{"arch": "convformer", "model": "image classifier", "dataset": "rendered landscapes of hills, water and sky", "train_examples": 36250, "image_size": 32, "crop_scale_min": 0.8, "horizontal_flip": false, "targets": ["water"], "num_classes": 2, "norm": "layernorm", "norm_position": "pre", "hidden_act": "quick_gelu", "mlp_ratio": 3, "parallel_block": false, "inner_norm": false, "drop_path": 0.15, "patch_size": [2, 2], "depths": [3, 6, 6], "widths": [96, 192, 384], "kernel_size": 3, "mixing": "mixup", "label_smoothing": 0.1, "loss": "cross_entropy", "init": "trunc_normal_002", "residual_init": "none", "optimizer": "soap", "beta2": 0.95, "learning_rate": 0.0026, "beta1": 0.95, "shampoo_beta": 0.95, "eps": 1e-08, "precondition_frequency": 20, "max_precond_dim": 1024, "one_sided": true, "adamw_lr_other_params": 0.0021, "max_grad_norm": 0.5, "ema_decay": 0.99, "sam_rho": 0.05, "max_steps": 6200, "batch_size": 64, "epochs": 10.9, "lr_schedule": "linear", "final_lr_fraction": 0.05, "warmup_steps": 1240, "weight_decay": 0.1, "adamw_weight_decay_other_params": 0.01}
Rows from block 3 of a small image classifier, named by matrix and row number. Rows with one number belong to one neuron. Each number is 128 + 24 x the weight over its row's rms, rounded and kept within 0 to 255. All counts start at 0.
After each neuron's rows are labels from the 100 images, of 14976, where the neuron reaches its highest value: "strongest on" is what is common among them. Only what is clearly more common there than usual is listed. The data: rendered landscapes of hills, water and sky. In brackets: how many of the 100.
# fc1: MLP up (model.blocks.3.mlp.fc1.weight, 576x192), inputs 0-63
# fc2: MLP down (model.blocks.3.mlp.fc2.weight, 192x576, transposed), outputs 0-63

fc1.144 [171 136 135 150 157 137  90  92 138 155 101 109 109 134  98  85 121 127 125 122 111 103 126 171 123 122 106  99 122 171 171 124 131  75 143 113 144 105 125 157 126  93 106 171 141 135 103  78 123 129 165 111 121 159 157 145 158 143 106 139 161 109 103 105]
fc2.144 [134 125 146 112 114  97 112 123 123 143 129 138 180 130 128 127 109 156 118 154 118  94 112 149 134  77 173 148 134  98 119 136 146 102 118 114  99 140 139 165 119  99 142  96 128 130  82 178 141 118 165 156  70 132 115 101 141 148 165 111 146 119  68 121]
strongest on: night (98)

fc1.111 [134 152 117  90 128 149 123 152 152  96 145 133 110 123 117 106 122 101 150 137 112  92 122 121 106 116 109 129 166 111  89 121 108 106 135 149 129 123 164 139 170 136 148 191 136 151 184 113 106 100 154 149 121 146  60 162 119  84 114  99 140 106 154 105]
fc2.111 [124  84  96 144 129 154 135 107 100 116 117 159 113 164 141 108  85 121 113 146 139  95 173 128 133 112 108 117 106 117 141  96  94 122 102 118 134 123 117 108 129  85 110 115 133 150 129 132 102 150 162 118 149 123 171 133 162 114 138 156 154 171 135 141]
strongest on: water (98); overcast (49)

fc1.405 [201 174 120 173 127  87 120 121 113 171 137 112 113 114 107 115 123 118 118 142 146 136 159  90 122 155 121 121 129 126  99 129 154 109 140 155 152 112 146 107 109 138 137 144 120 134  85 109 121 167 138 140 129 125 159 172 113 110 135 147 126 126  98 110]
fc2.405 [150 116 118 137 159  74 130 171 146 125 114 105 120 118 128 136 115 157 132 125 183 126  87 145 116 156 137 125 131 146 116 148 147 109 122  92 145 107 135 135 145 143 144 130 112 102 131 107 155 139  96 132 128 125 109 119  88 158 164 124 119 155 119 158]
strongest on: water (79); night (50)

fc1.415 [151 142 168  98 120 124 140 129 152 108 105 133  87 126 130  87 148 129 131 143 123 114 159 102 137 123 160 105 155 127 124 128  84 134 127 100 128 125 158 153 148 156 125 162 152 122 153 104  96  87 103 109 151 155 117 148 146 121 111 125 140 162  95 107]
fc2.415 [150 118  84 144 152 122 106 144 110 165 150 111 146 189 137 121  80  98 101 131 130 134 143 119  89 107 113 120  99 144 140 104 113 111 112  88 144 108 129  92 109  92  97 105 110 119 118 151 140 176 119 144 121  91 156 129 131 123 144 157 151 189 132 142]
strongest on: water (97); night (55)

fc1.387 [137 161 127  90 133 130 125 141 145 104 134 135 106 113 143  91  97 119 147 143 123 101 132 119 117 125 140 121 180 116 102 102  71  82 136 112 132 143 153 146 159 163 137 178 116 160 173 116  90 123 127 135 119 169 147 144 131  90 108  66 144 124 139 109]
fc2.387 [126  77  88 142 117 135 120 119 127 139 111 127 125 165 114 128  87 110 101 126 125 111 163 130 149 107 109 125 100 125 131  81  99 121 101 138 127 140  93 112 139  71 115  95 136 149  84 159 108 165 158 127 137 104 153 150 156 103 155 162 134 164 152 130]
strongest on: water (100); noon (64)

fc1.84 [103 133 153  89 112 175 157 118 134 138 101 127  89  83 171 114 125 150 138  91 105 129 173 159 136 129 108  99 130 147 117 101  93 159 155 112 120  84 131 134 161 138 125 118 170 136 134 124 115 109 142 116 122 154 132 164 143 129 134 141 129 108 138  86]
fc2.84 [101 116 132 122 140  76  93 113 124 137  93 101 156 143 130 111 119 134 157 143 116 134 146 129 139 100 107 148 118 148 121 103 138 137  83  92 119 146 153 131 158  99 131  72 159  95 152 147 167 171 135 144 138 122 170 134  98 135 125 101 136 138  81 128]
strongest on: night (100); water (100); green hills (39)

fc1.508 [110 138 119 104 129 138 147 107 118 146 145 112 130 140 153 122 164 103 150 142 127 106 128 160 149 150 118 121  97 114  91 120 139 146 147 124  93 116  83 116 176 133 147 148  99 132 124  84 149 115 140 138 148 140  99 131 160 169 139 132 101 117 148  90]
fc2.508 [123 133 120 112 108 114  92 107 124 165 131 167 129 128 129 146 146 136 101 131 157 133 104  94 167 122 139 162 131 110  97 118 128 125 133 134 118 133 104 157  80 120 145 133 103 162 132 178 100 148 159 127 149 150 106  58 110 114 135 139 144 119 120  90]
strongest on: sunset (100); water (100)

fc1.484 [158 147 166 149 151  98 104 164 164 120 154 138 108 134 136 105 136 118 131 129 126 134 128 147 167 121 139 125 131 106 170 120 157 142 150 182 176  75 135 155 162 116 151 139 131 104 134 184  85 113  95 152 121 112 117 140 161 143 100 115 156 154 116  81]
fc2.484 [142 148 104  76 144 120 146 150 121 146 178 111  76 105 105  96 123 127 155  99 114 160 136 132 114 154 130 148 117 117  93 131 105 139 111 135 113 116 146 166 124 176 102 174 130 142  96 104 139 126 151 154 126 117 100 154  56 124 160 160 126 138 121 146]
strongest on: sunset (74); water (70)